{"encoder_arch": "vit", "model": "image captioner", "dataset": "rendered landscapes of hills, water and sky", "train_examples": 145000, "image_size": 64, "crop_scale_min": 1, "horizontal_flip": false, "translate": 0.06, "tokenizer": "word", "vocab_size": 34, "encoder_norm": "rmsnorm", "encoder_norm_position": "pre", "encoder_activation": "star_relu", "encoder_mlp_ratio": 4, "encoder_head_dim": 64, "encoder_fused_qkv": true, "encoder_bias": "all", "encoder_qk_norm": false, "encoder_parallel_block": false, "encoder_dropout": 0.1, "encoder_inner_norm": false, "encoder_drop_path": 0.05, "encoder_patch_size": [8, 8], "encoder_conv_stem": false, "encoder_layers": 6, "encoder_width": 384, "encoder_positions": "learned", "fusion": "prefix", "decoder_width": 128, "decoder_layers": 7, "decoder_norm": "layernorm_no_bias", "decoder_norm_position": "pre", "decoder_activation": "gelu", "decoder_mlp_ratio": 4, "decoder_head_dim": 64, "decoder_fused_qkv": false, "decoder_bias": "none", "decoder_qk_norm": false, "decoder_parallel_block": false, "decoder_inner_norm": false, "decoder_drop_path": 0.1, "decoder_positions": "rope", "decoder_prefix_bidirectional": false, "decoder_connector": "mlp", "decoder_tie_embeddings": false, "init": "torch_default", "residual_init": "scaled_by_depth", "optimizer": "muon", "muon_scale": "spectral", "lr": 0.03, "momentum": 0.95, "nesterov": true, "orthogonalizer": "newton_schulz_5", "adamw_lr_other_params": 0.0027, "grad_clip": 0.5, "ema_decay": 0.99, "steps": 9900, "batch_size": 64, "epochs": 4.4, "lr_schedule": "cosine", "final_lr_fraction": 0, "warmup_steps": 990, "weight_decay": 0.005, "adamw_weight_decay_other_params": 0.05}
Rows from block 3 of the text decoder of a small image captioner, named by matrix and row number. Rows with one number belong to one neuron. Each number is 50 + 12 x the weight over its row's rms, rounded and kept within 0 to 99. All counts start at 0.
After each neuron's rows are labels from the 100 texts, of 14976, where the neuron reaches its highest value: "tokens" is the input token at the peak. Only what is clearly more common there than usual is listed. The data: rendered landscapes of hills, water and sky. In brackets: how many of the 100, against the usual share in percent.
# fc1: MLP up (decoder.blocks.3.mlp.fc1.weight, 512x128), inputs 0-127
# fc2: MLP down (decoder.blocks.3.mlp.fc2.weight, 128x512, transposed), outputs 0-127

fc1.267:55 44 63 40 49 64 53 48 33 48 48 29 35 54 51 54 54 48 58 57 86 36 48 44 50 70 64 35 36 67 41 77 34 53 36 55 69 36 53 26 52 36 50 59 50 56 42 76 56 55 43 29 32 37 35 48 48 41 54 53 39 73 59 47 53 47 44 43 40 33 51 28 40 26 58 22 62 21 78 42 42 52 55 39 49 56 53 53 57 60 51 46 53 27 43 40 64 56 47 53 54 51 48 57 52 51 46 54 51 64 55 55 52 70 31 59 40 61 64 57 51 51 67 53 42 66 70 57
fc2.267:71 61 82 73 39 32 58 45 62 56 48 53 80 18 30 49 44 54 56 49 48 46 48 58 42 43 45 60 53 57 77 47 42 31 52 44 36 51 44 57 41 53 69 65 51 30 68 38 42 41 52 56 54 39 44 43 41 63 50 51 56 38 55 36 50 51 61 37 58 40 32 71 47 29 42 45 47 52 46 29 57 48 55 29 54 37 78 57 22 57 67 59 59 63 46 49 42 38 48 56 53 42 39 58 45 51 44 52 44 65 42 72 33 64 48 50 70 50 58 49 65 41 59 50 40 65 29 49
tokens: "purple" (44 vs 1.6); "crags" (33 vs 1.6); "<end>" (23 vs 11.1)

fc1.67:48 38 58 49 41 51 33 44 57 75 47 33 28 58 33 64 66 58 49 55 58 34 45 46 40 53 68 62 61 42 68 64 41 49 60 39 56 47 39 63 29 43 52 56 51 44 41 56 53 55 38 28 44 62 53 42 67 34 48 57 54 43 23 41 53 59 55 55 28 59 77 69 44 49 40 34 65 40 57 49 49 52 64 33 48 47 68 31 57 50 73 74 66 51 50 75 37 51 31 35 65 43 42 56 57 22 55 45 52 48 35 50 53 59 25 53 53 49 51 50 51 50 33 50 42 77 63 55
fc2.67:74 66 61 58 47 44 52 43 51 36 35 54 56 42 58 26 53 56 40 49 39 35 44 51 36 57 66 65 60 42 82 49 29 47 77 63 29 58 20 67 59 73 27 47 43 46 52 31 56 50 36 61 68 43 46 76 53 60 51 36 47 57 36 58 50 34 45 47 33 75 45 38 50 39 38 43 64 41 48 52 47 62 59 46 60 56 56 37 53 35 55 68 53 57 48 37 51 54 45 59 59 30 54 65 46 32 43 55 42 45 57 33 43 47 63 58 48 43 49 38 52 43 45 48 59 84 61 52
tokens: "purple" (99 vs 1.6)

fc1.174:54 51 46 51 56 66 42 64 64 59 58 36 56 35 44 50 70 39 69 25 59 37 43 54 52 63 61 31 63 40 39 45 51 60 53 65 42 50 89 39 62 41 66 60 49 51 19 50 55 45 62 75 45 38 60 44 20 41 32 40 57 61 67 25 37 30 21 66 53 63 39 54 42 57 45 60 44 66 60 52 39 63 56 53 63 45 50 35 45 27 44 37 58 47 51 61 49 49 50 52 52 55 44 47 45 44 56 73 52 66 42 49 50 30 53 39 63 62 45 66 47 46 42 58 52 41 49 63
fc2.174:43 52 30 58 13 35 49 66 50 54 60 61 42 46 28 55 64 51 46 45 58 74 62 56 68 64 49 43 55 59 37 39 39 91 48 55 38 37 61 78 61 52 50 67 46 37 58 74 62 52 74 64 49 55 53 59 42 60 48 53 46 33 51 54 51 57 46 28 49 25 45 48 50 64 41 45 51 34 62 40 49 40 54 66 52 44 46 47 43 47 31 37 43 60 55 62 41 32 59 61 49 69 64 54 40 48 54 41 46 17 53 58 35 42 46 68 46 52 42 64 43 48 56 34 38 39 46 47
tokens: "snowy" (44 vs 1.6); "," (40 vs 3.3); "volcanic" (16 vs 1.6)

fc1.279:54 51 33 46 61 39 24 64 63 58 51 37 56 55 54 48 59 44 40 49 43 40 41 45 60 55 42 64 49 70 48 55 46 45 33 43 71 48 45 50 63 28 55 21 48 48 73 46 59 46 22 59 63 39 63 49 25 37 51 53 43 34 39 47 60 68 49 60 45 45 56 68 31 53 40 63 62 49 36 41 43 33 54 51 67 63 66 42 41 66 44 38 26 55 73 58 51 45 75 53 38 38 56 43 63 57 58 56 45 63 46 30 65 51 53 23 55 42 83 57 46 53 57 70 50 47 33 52
fc2.279:40 36 54 36 32 30 65 71 40 60 46 60 27 36 49 39 52 64 59 37 54 54 47 60 52 49 33 39 47 54 51 78 45 59 49 44 25 54 55 54 53 55 37 58 55 64 52 55 50 68 60 64 37 41 60 59 46 41 58 61 73 56 39 61 45 47 44 49 34 42 52 30 49 34 48 46 63 42 54 62 58 36 33 63 46 53 49 48 66 52 67 65 42 65 46 41 57 39 58 54 52 44 32 53 02 43 58 67 29 69 54 81 37 55 51 37 53 39 52 45 63 74 46 38 50 56 44 42
tokens: "the" (100 vs 4.9)

fc1.306:50 42 41 46 42 50 51 59 43 64 54 62 32 38 44 53 68 45 59 69 52 60 44 65 72 57 30 33 46 33 46 54 54 50 34 48 49 51 48 37 52 45 40 66 71 63 27 65 57 40 40 77 50 60 51 46 43 56 49 55 38 74 35 37 57 42 18 68 55 43 36 33 62 47 53 55 74 34 51 41 44 52 79 40 47 57 64 61 61 31 38 39 62 61 60 53 55 65 36 41 65 38 59 32 46 51 65 49 40 55 42 54 49 75 50 38 44 55 55 52 34 27 75 35 56 39 43 46
fc2.306:64 49 67 54 19 39 50 56 55 62 66 41 55 48 23 41 45 52 60 29 60 70 47 47 51 50 34 48 59 64 65 61 53 44 60 74 52 46 66 29 49 38 70 58 50 40 50 47 35 54 33 50 54 45 46 46 49 44 56 45 52 43 67 48 43 55 50 65 61 38 37 48 38 37 55 60 57 41 64 64 42 32 49 52 49 42 53 58 53 36 47 78 48 41 67 40 44 22 61 44 36 58 43 60 43 36 64 59 40 30 57 49 59 47 63 53 53 83 52 43 48 91 47 45 32 46 26 56
tokens: "snowy" (100 vs 1.6)

fc1.291:61 52 43 61 54 37 53 72 62 23 36 33 54 49 51 40 58 33 63 28 20 42 55 74 49 47 52 53 29 41 44 42 51 56 46 73 55 52 68 58 68 64 54 51 43 72 60 45 61 44 36 43 41 53 31 28 35 51 45 55 36 61 55 58 70 64 37 29 40 36 43 40 50 46 48 36 59 68 66 80 38 43 53 37 55 44 54 56 57 42 67 46 48 47 54 55 47 64 68 55 51 73 36 43 49 59 43 37 66 42 54 64 58 27 55 61 64 77 49 48 61 55 55 45 55 44 52 40
fc2.291:50 72 43 46 64 37 32 44 53 58 67 50 48 43 43 39 47 40 64 47 38 39 58 54 45 49 61 60 52 47 45 59 69 44 29 67 45 51 59 73 29 52 66 60 56 65 71 34 43 55 44 50 38 35 51 33 66 39 64 81 55 45 48 78 55 70 54 58 50 48 53 66 43 40 43 26 29 61 52 63 70 47 45 46 48 29 45 53 31 52 60 26 45 36 52 59 37 37 63 33 42 66 44 27 39 39 54 67 58 43 36 52 58 38 27 49 65 48 33 55 52 45 57 51 48 54 70 51
tokens: "alien" (91 vs 1.6); "terraced" (7 vs 1.6)

fc1.507:54 53 67 47 77 47 27 43 42 75 53 54 32 52 45 36 40 38 68 60 53 48 39 71 55 43 24 46 77 40 48 62 35 49 54 50 22 46 48 48 52 53 49 69 67 57 55 66 55 63 31 67 48 54 64 63 62 49 40 26 58 45 41 48 38 46 47 62 48 26 64 50 58 44 48 36 39 52 45 43 33 57 44 58 45 53 50 53 55 32 52 40 59 45 38 38 67 59 82 35 50 46 55 30 65 68 55 45 59 71 37 64 67 49 40 27 42 49 56 51 40 54 49 62 45 28 49 61
fc2.507:58 47 67 72 16 56 73 46 43 45 51 57 68 58 25 36 45 51 51 33 64 40 58 60 30 73 52 52 39 48 39 51 40 42 59 32 56 48 48 63 62 47 43 29 41 49 44 60 22 66 65 42 45 33 44 57 43 52 49 62 55 47 49 33 64 51 28 58 68 63 39 47 53 36 57 59 40 48 51 55 51 49 65 60 26 41 55 60 45 51 69 52 47 71 46 67 45 62 41 64 32 57 39 45 57 55 57 57 44 31 54 43 39 33 76 55 40 77 58 47 47 50 41 48 47 43 64 25
tokens: "the" (39 vs 4.9); "water" (36 vs 4.9)

fc1.131:60 58 40 51 54 36 49 44 61 31 43 37 52 48 65 43 66 61 57 18 43 41 51 69 57 55 41 49 23 49 57 47 61 42 40 61 41 28 67 51 64 56 44 48 41 65 67 73 43 52 29 61 36 56 31 54 52 56 44 62 35 49 50 55 67 50 35 44 70 37 55 61 60 53 57 36 46 48 51 59 33 44 48 38 43 57 38 48 35 58 65 35 53 51 54 56 31 59 63 35 39 72 46 39 65 59 59 52 66 38 61 54 48 06 36 72 78 47 52 52 57 59 67 45 53 50 45 57
fc2.131:41 56 63 54 63 47 47 41 41 27 65 52 54 33 43 37 55 43 45 40 50 39 53 71 57 47 46 44 46 48 54 55 49 19 42 70 33 59 64 56 65 59 37 63 46 72 63 66 38 57 30 66 51 40 53 28 63 26 62 68 36 46 37 65 47 68 41 72 65 13 55 61 48 53 44 35 53 58 62 53 53 45 56 45 52 58 46 53 45 55 60 27 60 36 52 55 34 60 46 40 44 66 57 35 49 46 27 53 58 65 47 52 41 32 37 65 66 40 41 63 46 40 63 41 53 66 50 68
tokens: "alien" (100 vs 1.6)

fc1.490:52 67 57 28 47 64 59 79 51 49 49 33 58 35 37 52 66 65 36 46 40 36 57 66 42 41 39 73 20 47 49 28 53 52 37 25 57 60 51 54 45 51 53 59 69 55 56 36 57 18 49 33 50 68 47 62 54 58 38 59 56 56 44 73 56 49 43 67 54 45 40 43 50 64 35 31 66 50 56 44 56 33 56 60 68 47 49 35 66 38 40 61 38 52 76 53 49 48 49 53 59 42 52 25 29 53 41 47 42 63 50 63 56 57 55 31 50 36 56 68 41 70 44 54 60 58 40 46
fc2.490:79 44 47 61 56 61 52 63 44 43 40 36 56 70 61 39 36 31 36 68 44 52 65 61 32 40 48 47 41 68 46 54 63 41 41 41 26 63 55 41 34 64 22 59 55 34 49 61 52 62 39 60 56 32 61 64 54 39 40 42 63 44 27 56 26 45 62 52 66 38 47 78 39 48 44 41 47 47 52 67 54 37 46 36 41 43 70 66 76 49 53 39 63 45 46 47 44 52 47 47 57 50 38 56 44 47 53 69 73 60 59 57 29 50 43 53 26 61 29 52 62 40 44 54 60 52 66 47
tokens: "the" (100 vs 4.9)

fc1.355:56 72 82 56 55 35 35 56 47 43 58 45 53 56 55 55 61 56 75 27 49 44 47 57 48 42 41 66 58 43 54 63 29 38 77 40 43 53 46 55 46 47 66 78 46 37 63 62 43 54 33 40 55 46 44 47 53 72 57 58 49 59 37 39 19 37 56 59 54 52 51 48 49 55 76 19 53 60 52 37 51 27 44 29 48 41 55 36 51 58 42 48 61 30 43 51 36 49 51 44 42 71 20 58 42 55 54 51 64 65 52 49 62 61 50 30 66 60 55 52 50 55 49 56 39 36 66 33
fc2.355:56 49 30 46 32 39 48 40 42 58 41 57 67 55 50 35 48 54 63 57 40 41 50 52 45 67 52 44 36 52 61 72 43 45 37 55 22 42 36 55 22 41 29 45 50 63 24 52 52 45 59 60 41 22 49 73 53 47 35 55 52 52 49 58 59 42 43 25 63 65 56 66 53 42 45 68 51 44 52 57 49 61 67 59 41 57 49 51 62 57 71 58 52 65 51 50 45 56 29 45 61 32 56 67 44 57 75 39 49 36 33 33 84 41 39 59 50 60 46 59 56 48 44 78 54 29 51 62
tokens: "purple" (71 vs 1.6); "dark" (24 vs 1.6)